A small image captioner, trained from scratch.
Training: soap at rate 0.0021, 10400 steps, batches of 128.
Data: 195000 training examples, 6.8 epochs.
Rows from block 7 of the text decoder of a small image captioner, named by matrix and row number. Rows with one number belong to one neuron. Each number is 50 + 12 x the weight over its row's rms, rounded and kept within 0 to 99. All counts start at 0.
After each neuron's rows are labels from the 100 texts, of 14976, where the neuron reaches its highest value: "tokens" is the input token at the peak. Only what is clearly more common there than usual is listed. The data: rosettes with rotational symmetry.
# fc1: MLP up (decoder.blocks.7.mlp.fc1.weight, 1536x384), inputs 308-383
# fc2: MLP down (decoder.blocks.7.mlp.fc2.weight, 384x1536, transposed), outputs 308-383

fc1.325:58 47 57 45 59 60 21 67 57 79 59 57 48 48 45 48 48 46 45 69 58 43 23 56 56 46 38 32 40 56 45 71 63 48 66 45 46 32 65 56 38 69 40 50 43 57 61 49 48 20 61 49 48 57 50 39 55 70 41 63 68 48 61 58 78 53 56 26 32 21 52 52 69 46 27 51
fc2.325:51 47 36 46 45 50 46 72 66 66 61 55 44 51 70 33 59 60 42 54 51 42 54 50 53 47 49 61 59 58 49 53 51 42 51 68 58 39 40 63 45 36 55 52 62 40 26 22 31 39 74 49 53 34 39 57 42 47 44 55 61 68 38 90 55 43 44 41 59 50 54 42 56 52 43 44
tokens: "-"

fc1.740:55 49 57 60 57 55 23 59 53 64 59 43 41 45 30 48 34 33 46 61 46 42 42 61 54 52 40 39 42 50 36 51 60 50 71 56 40 35 68 64 33 75 31 44 43 46 64 51 55 30 54 51 58 61 53 39 57 78 46 63 60 37 56 47 64 54 59 26 28 29 59 66 58 43 40 50
fc2.740:52 43 38 42 49 61 24 86 67 70 59 65 45 41 74 32 55 61 43 50 52 40 55 46 56 48 49 61 63 63 47 49 54 45 53 43 79 47 48 60 44 35 51 31 46 41 31 36 25 37 73 57 63 33 45 54 45 41 37 55 52 67 36 79 76 47 48 26 59 37 52 39 53 58 42 46
tokens: "-"

fc1.619:49 47 59 31 58 52 28 58 56 72 52 42 46 48 37 31 42 44 47 47 52 56 26 50 58 59 46 48 44 48 61 64 46 58 49 24 53 53 46 44 36 63 33 38 36 54 71 45 48 22 57 37 49 52 53 42 63 42 51 66 46 44 52 50 92 45 46 27 40 18 50 55 65 47 40 55
fc2.619:62 52 45 41 29 43 70 51 64 66 87 42 56 41 57 47 69 57 44 50 44 45 60 67 46 51 48 63 58 59 50 45 52 30 48 79 31 43 52 55 58 30 59 61 72 49 42 28 33 61 63 49 44 33 41 64 51 44 63 48 53 72 53 79 32 54 43 62 53 56 51 42 55 44 66 35
tokens: "-"

fc1.75:62 51 56 51 54 57 27 59 56 69 61 57 56 48 40 48 36 41 43 61 63 41 18 65 59 47 38 31 36 55 50 66 53 50 66 58 35 39 51 56 41 72 41 45 44 47 70 54 55 36 54 56 46 62 51 41 57 68 39 60 64 42 51 43 61 62 58 24 33 19 50 58 56 30 38 53
fc2.75:54 46 38 47 36 50 50 72 68 67 73 54 55 45 71 41 63 59 46 53 51 43 57 53 55 49 52 65 64 59 49 52 55 31 55 62 59 47 50 63 54 32 57 48 65 40 30 28 30 45 71 46 57 31 42 50 47 41 40 54 55 77 43 88 59 49 50 37 54 47 48 41 57 56 50 35
tokens: "four"; "three"; "seven"

fc1.18:66 51 56 56 52 59 28 60 57 70 63 55 56 44 38 47 40 37 44 59 61 43 19 65 55 40 39 33 36 51 49 61 55 50 68 62 40 40 51 57 39 70 40 40 46 46 73 52 51 40 53 56 47 61 51 43 55 66 38 59 62 47 49 36 57 64 61 24 30 18 49 59 59 33 41 51
fc2.18:57 48 38 46 34 51 51 71 68 70 78 54 55 43 70 41 62 59 46 54 50 45 56 55 57 48 52 63 62 60 48 51 56 31 56 64 56 45 52 63 55 33 57 49 65 39 32 26 29 47 72 45 59 30 41 52 45 43 40 53 55 77 44 85 57 50 50 40 52 45 47 43 56 56 50 36
tokens: "four"; "-"; "three"

fc1.180:58 47 58 52 59 53 20 56 52 65 55 43 51 46 25 48 36 35 45 57 52 41 33 61 52 52 42 34 31 51 42 56 57 51 65 52 33 40 55 58 31 68 33 43 41 47 74 53 57 30 48 46 49 63 53 41 63 72 46 63 61 39 55 40 67 52 62 31 28 22 60 68 55 37 41 52
fc2.180:56 49 39 43 40 55 41 78 69 67 67 56 50 39 69 35 59 62 47 47 48 43 58 51 55 49 48 63 63 56 51 51 54 31 54 59 62 44 49 59 51 33 55 45 61 38 27 23 24 38 75 44 58 35 42 54 39 47 45 56 60 77 43 84 58 47 47 36 55 45 48 44 59 58 46 38
tokens: "four"; "six"; "ten"; "seven"

fc1.28:63 53 57 49 53 55 28 57 56 69 59 57 57 47 37 48 38 39 43 59 62 42 17 65 58 46 38 31 33 55 51 64 53 52 66 59 34 41 49 55 42 70 40 42 44 46 73 54 55 38 52 55 45 61 52 45 57 67 40 60 63 43 51 38 57 62 60 27 31 18 51 58 54 31 39 53
fc2.28:55 47 37 46 37 52 46 73 69 69 73 54 54 42 70 39 62 59 45 52 51 42 55 52 55 49 51 64 64 59 49 51 54 31 56 60 62 46 50 62 53 32 56 48 64 39 30 27 27 43 73 46 56 31 42 51 44 42 40 54 57 77 45 86 58 48 49 37 55 45 48 42 58 57 49 36
tokens: "four"; "three"

fc1.717:62 50 61 41 54 55 28 55 57 75 56 54 57 49 32 49 41 40 43 62 63 42 18 69 53 50 34 29 34 61 54 64 56 52 60 57 33 44 52 53 43 67 41 49 44 47 69 55 53 22 52 52 38 62 54 49 61 68 47 61 64 44 59 38 54 61 61 33 28 15 55 57 58 31 40 48
fc2.717:49 47 39 41 43 57 37 76 69 64 62 56 52 44 75 31 57 60 48 48 50 38 53 48 53 53 49 69 62 59 49 53 58 36 50 49 70 47 45 59 50 35 54 45 59 40 29 34 27 38 77 50 56 26 45 56 44 38 47 59 56 75 41 88 64 45 45 28 63 47 53 37 60 58 43 35
tokens: "four"; "three"